Weights of a small self-supervised audio encoder (BEST-RQ).
Model: 3.75M parameters, mfcc input, arch convnext, norm layernorm, activation gelu, layers 12, width 192.
Training: 40000 steps, batches of 128.
Data: 39062 training examples, 131.1 epochs.
Rows from block 6 of a small self-supervised audio encoder (BEST-RQ), named by matrix and row number. Rows with one number belong to one neuron. Each number is 128 + 32 x the weight over its row's rms, rounded and kept within 0 to 255. All counts start at 0.
After each neuron's rows are labels from the 100 clips, of 14976, where the neuron reaches its highest value: "loudest" is the band of the loudest frequency at the time of the peak; "peak on" is the class under the peak. Only what is clearly more common there than usual is listed. The data: strings of digits, spoken by a formant synthesiser in many voices.
# fc1: MLP up (model.blocks.6.mlp.fc1.weight, 768x192), inputs 96-143
# fc2: MLP down (model.blocks.6.mlp.fc2.weight, 192x768, transposed), outputs 96-143

fc1.706 [110 167 111 175  75 105 114 149 150 141 175 119 168 152 112  74  70 146 131  96 142  89 122  76 194 110  89  46 147  91 156 122 120 128 131 164 106 147 105 124 136 134  70 114 128  96  97  89]
fc2.706 [148 132  95 138 120 129 116 159 148  89  83  95 113  79 125 173 140 128 114 139 164 106 160 113 166  98 128 112 146 112 115 124 114 111 208 161 144 112 120  77 120 130 213 140  85 140  90  97]
loudest: 4000 to 8000 Hz
peak on: /t/

fc1.597 [129 124  89 103 144 122 126  90 119 161  56 118 149 154 141  94 119 124 181 181 109 145 137 118 162 117 182  98  83  97  81 119 124 131  50 108 115  96 137  99 134 167  80 181 106  96  75 198]
fc2.597 [122 154 141 137  87 114 172 140 131 126 116 104 111  92  86 120 142 143 144 132 154  76 138 133 149 146 119  66  89 113 133 100 139  80 168  79 134 157 101  95 104 122 136  94  74 149  95  98]
loudest: 4000 to 8000 Hz
peak on: /t/

fc1.350 [ 46 120 226 122  88  95 152  10 156 151 162 102 116  94 137 146 104  97 127 126 125 157 133  97 135 116 130  82 141 146 154 127 156 136 111 171 136 108 169 118 135 135 142  86 123 149 112  73]
fc2.350 [114 136 172 116 182  93 135  87 124 159  71 117 151 150 184 150 149 179 146 122 124 141 153 102 130 113 168  90 110 105 113 103 175 114 142 111 198 193 142  61 148 185 153  79 161  60 191 179]
loudest: 250 to 500 Hz
peak on: /aɪ/

fc1.634 [ 19 146 170 154 101 126 118  95 189 109 149  97 117 122 123 147 161  96 150  77 124 137  94 135 157 126 153 143 161 148 179 135 163 177 145 141 114 122  76 178  92 208  77  56 136 139  84 149]
fc2.634 [118 120 178 161 135 175 138 147  60 195  78 164  89 194 148 133  88 150 111  98 135 110 174 149 143 132 112 119 150 170 119  93 158 103 157 107 132 141 158 122 151 122 144 124  82 173 108  42]
loudest: 500 to 1000 Hz
peak on: /aɪ/; /ʌ/

fc1.119 [ 88 142 114 151  79 112 135 133 130 106  99 127 183 148  83 137 142  74 142  84  88 175  65  94 135 145 141  65 166 153 171 134 127 115 144 149 119 100 125 132 114  98  89 143  86 130  73 117]
fc2.119 [170 125 102 108  94 102 176 109 105 159 177  76 178 143 138 131 128  95  85 132 173 121  83 134 127  79 141  74 108 104 113 186 156  92 118 137 153  73  67 126 124 139 151  75 100 145 185 160]
loudest: 500 to 1000 Hz
peak on: /ɪ/

fc1.236 [161 120 111 120 137 154 106 171 146 175  83  91 150 142  85 107 149  84 216 117  80 151 113  95 116 125 142  95 143  88 145  88  86 143 137  74 129 152 169 101 101 169 124 161 110 157 119 140]
fc2.236 [147 120 133 117 188 108  66 130 179 177 173 134 139 119 158 140 174 126 129 121 167 100 142 106  93 150 139  94 152  84  82 121 185 145 124 135  74 157 170 151 135 134 133 153  62 174 176 133]
loudest: 500 to 1000 Hz
peak on: /ɔ/

fc1.736 [144 162 148  98 132 121 112 162 170 140 180 108 143 183 148 148 123  88 117 154 103 125 128 122 166 120  88  66 177 121 156 175  42 221 111 153  77 121  87 148 110  73 117 116 134 130 105 125]
fc2.736 [ 77  87 142 220 102 145 143 144 141 123 104 124  97 168 121 130 109 164  89 161 112 109 107 126 120 154 141 162 132 177 144 133  99 134 168 141 134 122 149 130 182  72 122  92 121 120 102 127]
loudest: 2000 to 4000 Hz
peak on: /k/; /t/

fc1.141 [121 167 134  91  62 132  94 102 122 129  97 141 135 196 103  89 118 110 120 154 140 131 136 107 132  88 152  71 109 147 102 209 125 160 112 114  92 124 143 137 140 106 111 154  47 160 146  59]
fc2.141 [132 151 193 115 140 162 117 128 231 161 148 118  89 103 148 158 187 126 127  90 170 151 108 197 136 101 145  97 110 158 127 186 138 203 102 139 137 165  89 152 125 109  94 223 160 153 105 179]
loudest: 4000 to 8000 Hz
peak on: /s/

fc1.255 [156 126 191 132 163  68 102 115 155 118  81 125 147 114 187 111 138 109 100  55 145 145 157 133  95 113 151 131  88 118 161 133 132 183  77 142 102 198 152 166 144 155  62 112 119  92 143  68]
fc2.255 [102 137 164 172 137 172 164 119 178 153 135 126 191 124 158 120 137 122  92 121 101  98 137 175 181 103 135 116  67 145 104 163 201 171 134 153 150 105 108 155  64 159  87 222 123 168 171 166]
loudest: 250 to 500 Hz
peak on: /i/

fc1.594 [160 191 121  68 109 136  90  95 112 110 171 145 110 151  74 121 119 103 191 162 167 129  92 132 131 123 138 103 115  75 159 130 123 190  92 125 131 145 157 141 152 128 116 168 107  71 135 125]
fc2.594 [117 100 128 170 147 103 103  94 143 104 165  75 136  99 148  91 109 129  77 131 128 104 156 115 117  91 135 124 125 136  79 133 104 188 127 107 114  84 134  87 130 161 141  97 125 150  84 150]
loudest: 2000 to 4000 Hz
peak on: /k/

fc1.502 [122 115 142 148 104 114 176 118 118  88 117 115 169 180 153 159 126  91 114 132  37 129 102 105  92  91 127 108  83 200 132 209  79 208 118 132 111 123 121 165  82  96  84 223 147 109 102  61]
fc2.502 [135  90 117 108 145 172 143 137 166  37 131  83 123  98  89 122 133 115  85 118 157 122 163 121 181  75 139 109 132 113 137 139  73  84 162 139 160  92  92 185 125 103 153  70  99  76  68  79]
loudest: 4000 to 8000 Hz
peak on: /t/

fc1.710 [ 76  67 146 198  36 133  98 119 146 126  99 145 110 153  95 139  82 109 148 111 144 125 149 147 145 152 114  99 125 174 210 173 113 148 146  77 147 109 186 139  69 130  88 131  62  69 157 169]
fc2.710 [169 165 140 108 154 157 147 156 119 138 110 145 150 128 158 136 112 137  93 121 133 109  92 138 138 215 116 132 121 109  82 187  93  95 134 210 115 169 133 143 170  92 104  97  71 184 132 137]
loudest: 500 to 1000 Hz
peak on: /ʌ/

fc1.240 [150  60  91 152 136 113 102 152  94 146 154 109 235 158  66 160 120 132 114 111 162 103 146 108 139 126 121 144 158 119 188 108  92 143  71  89 113 161 174 102 120 148 131 107 126 110 159 148]
fc2.240 [139 120 161 147 131 133 121 118 219  87 134 121 220 131 156 144 101 150 104  66 136 118 118 117 163 147 158 146 167  79  90 138 133 137 150 154 113  93 128 160 158 106 116 121 136 171 181  88]
loudest: 2000 to 4000 Hz
peak on: /k/

fc1.121 [115 110  75 144 136  98 130 118 157 208 158 106 146 158 151 109 123 133 132  92 189 146  91 152 176  96  83 159 150 166 157 136 120 127 154 165 142 180 140 110 138  94 129 100 144 141 152 183]
fc2.121 [157 119  38  76 141 150  94  74 130 113  90 102 154 120 105  84 183 131  99 117 119 150 150 137 116 115 143 152  96 112 126 124 105 122 153 152 176  93 143 178 144  60 138 162 123 113 104 131]
loudest: 4000 to 8000 Hz
peak on: /s/

fc1.593 [137 111  77 161  95  99 107 165 172 184 138  92 148 119 111 129  98 101 119 109 172  96 148 104  89 108 154 130 128  81 174 129 123 171 131 102  58 156 108  91 116 137 171 110  99 145  97 105]
fc2.593 [ 94 130  81 130 157 141 153 149 169  91 156 205 140 120 143 106 143 127 111 152 146 102 125 157 110 131 118 145 111 189 118 147 179 145 136 106 101 102 162 163 124 109  83 145 144 171 144  82]
loudest: 2000 to 4000 Hz
peak on: /k/

fc1.584 [124 157 143 103 116 100 138 126 145 171 126  80 142  99 148 111 117  91 129 186 133 120 106 104 107 124 118 113 154  93 159 178  47 175 106 103  70 141 117 114 161 166 146 136 106 137 127 144]
fc2.584 [146 109 121 122 163 151 140  97 117 113 116 173 167 125 148 104  88  84 151  99 102  93 162  95 142 140 137 115  91 166 132 149 186  44 148 142  99 113 171 122 162  72 128 124 100 126 136 148]
loudest: 2000 to 4000 Hz
peak on: /k/

fc1.149 [174 103 201 106 107 124 174 133 135  75 128 109 128 154 124 140 124 124 143 167  82 136 129 101 119 126 147 145 104  65 162 134 136 140 145 130 108 172 152  98 154 115 159 164  94 133 136 134]
fc2.149 [ 72  86 207 109 131 105 152 115 134 101 130  66  83 123  99 195 183 146 145 168  57 213 151 155  91 120 119 112 126 167 134 134 111  71 148 102 173  80  96 110 159 111 129  78  75  74  89 100]
loudest: 4000 to 8000 Hz
peak on: /s/

fc1.222 [130  96 104  89  75 147 120 122 161  88  69 121 135 115 111  67 130 105 128 153 171 131 131  87 100  94 149 108 130  73 138 145 139 119  89  82 111 128 130 168 150 184 146 128 146 199 149  81]
fc2.222 [104 155 124 136 124 145 149 125 199 155 171 108  71 167 147 151 154  80 106 101  91 142 160 149  77 128 158 176 132 188 105 117 116 154 165 160 139 208 162 132 121 133 119 101 189  93 117 176]
loudest: 4000 to 8000 Hz
peak on: /s/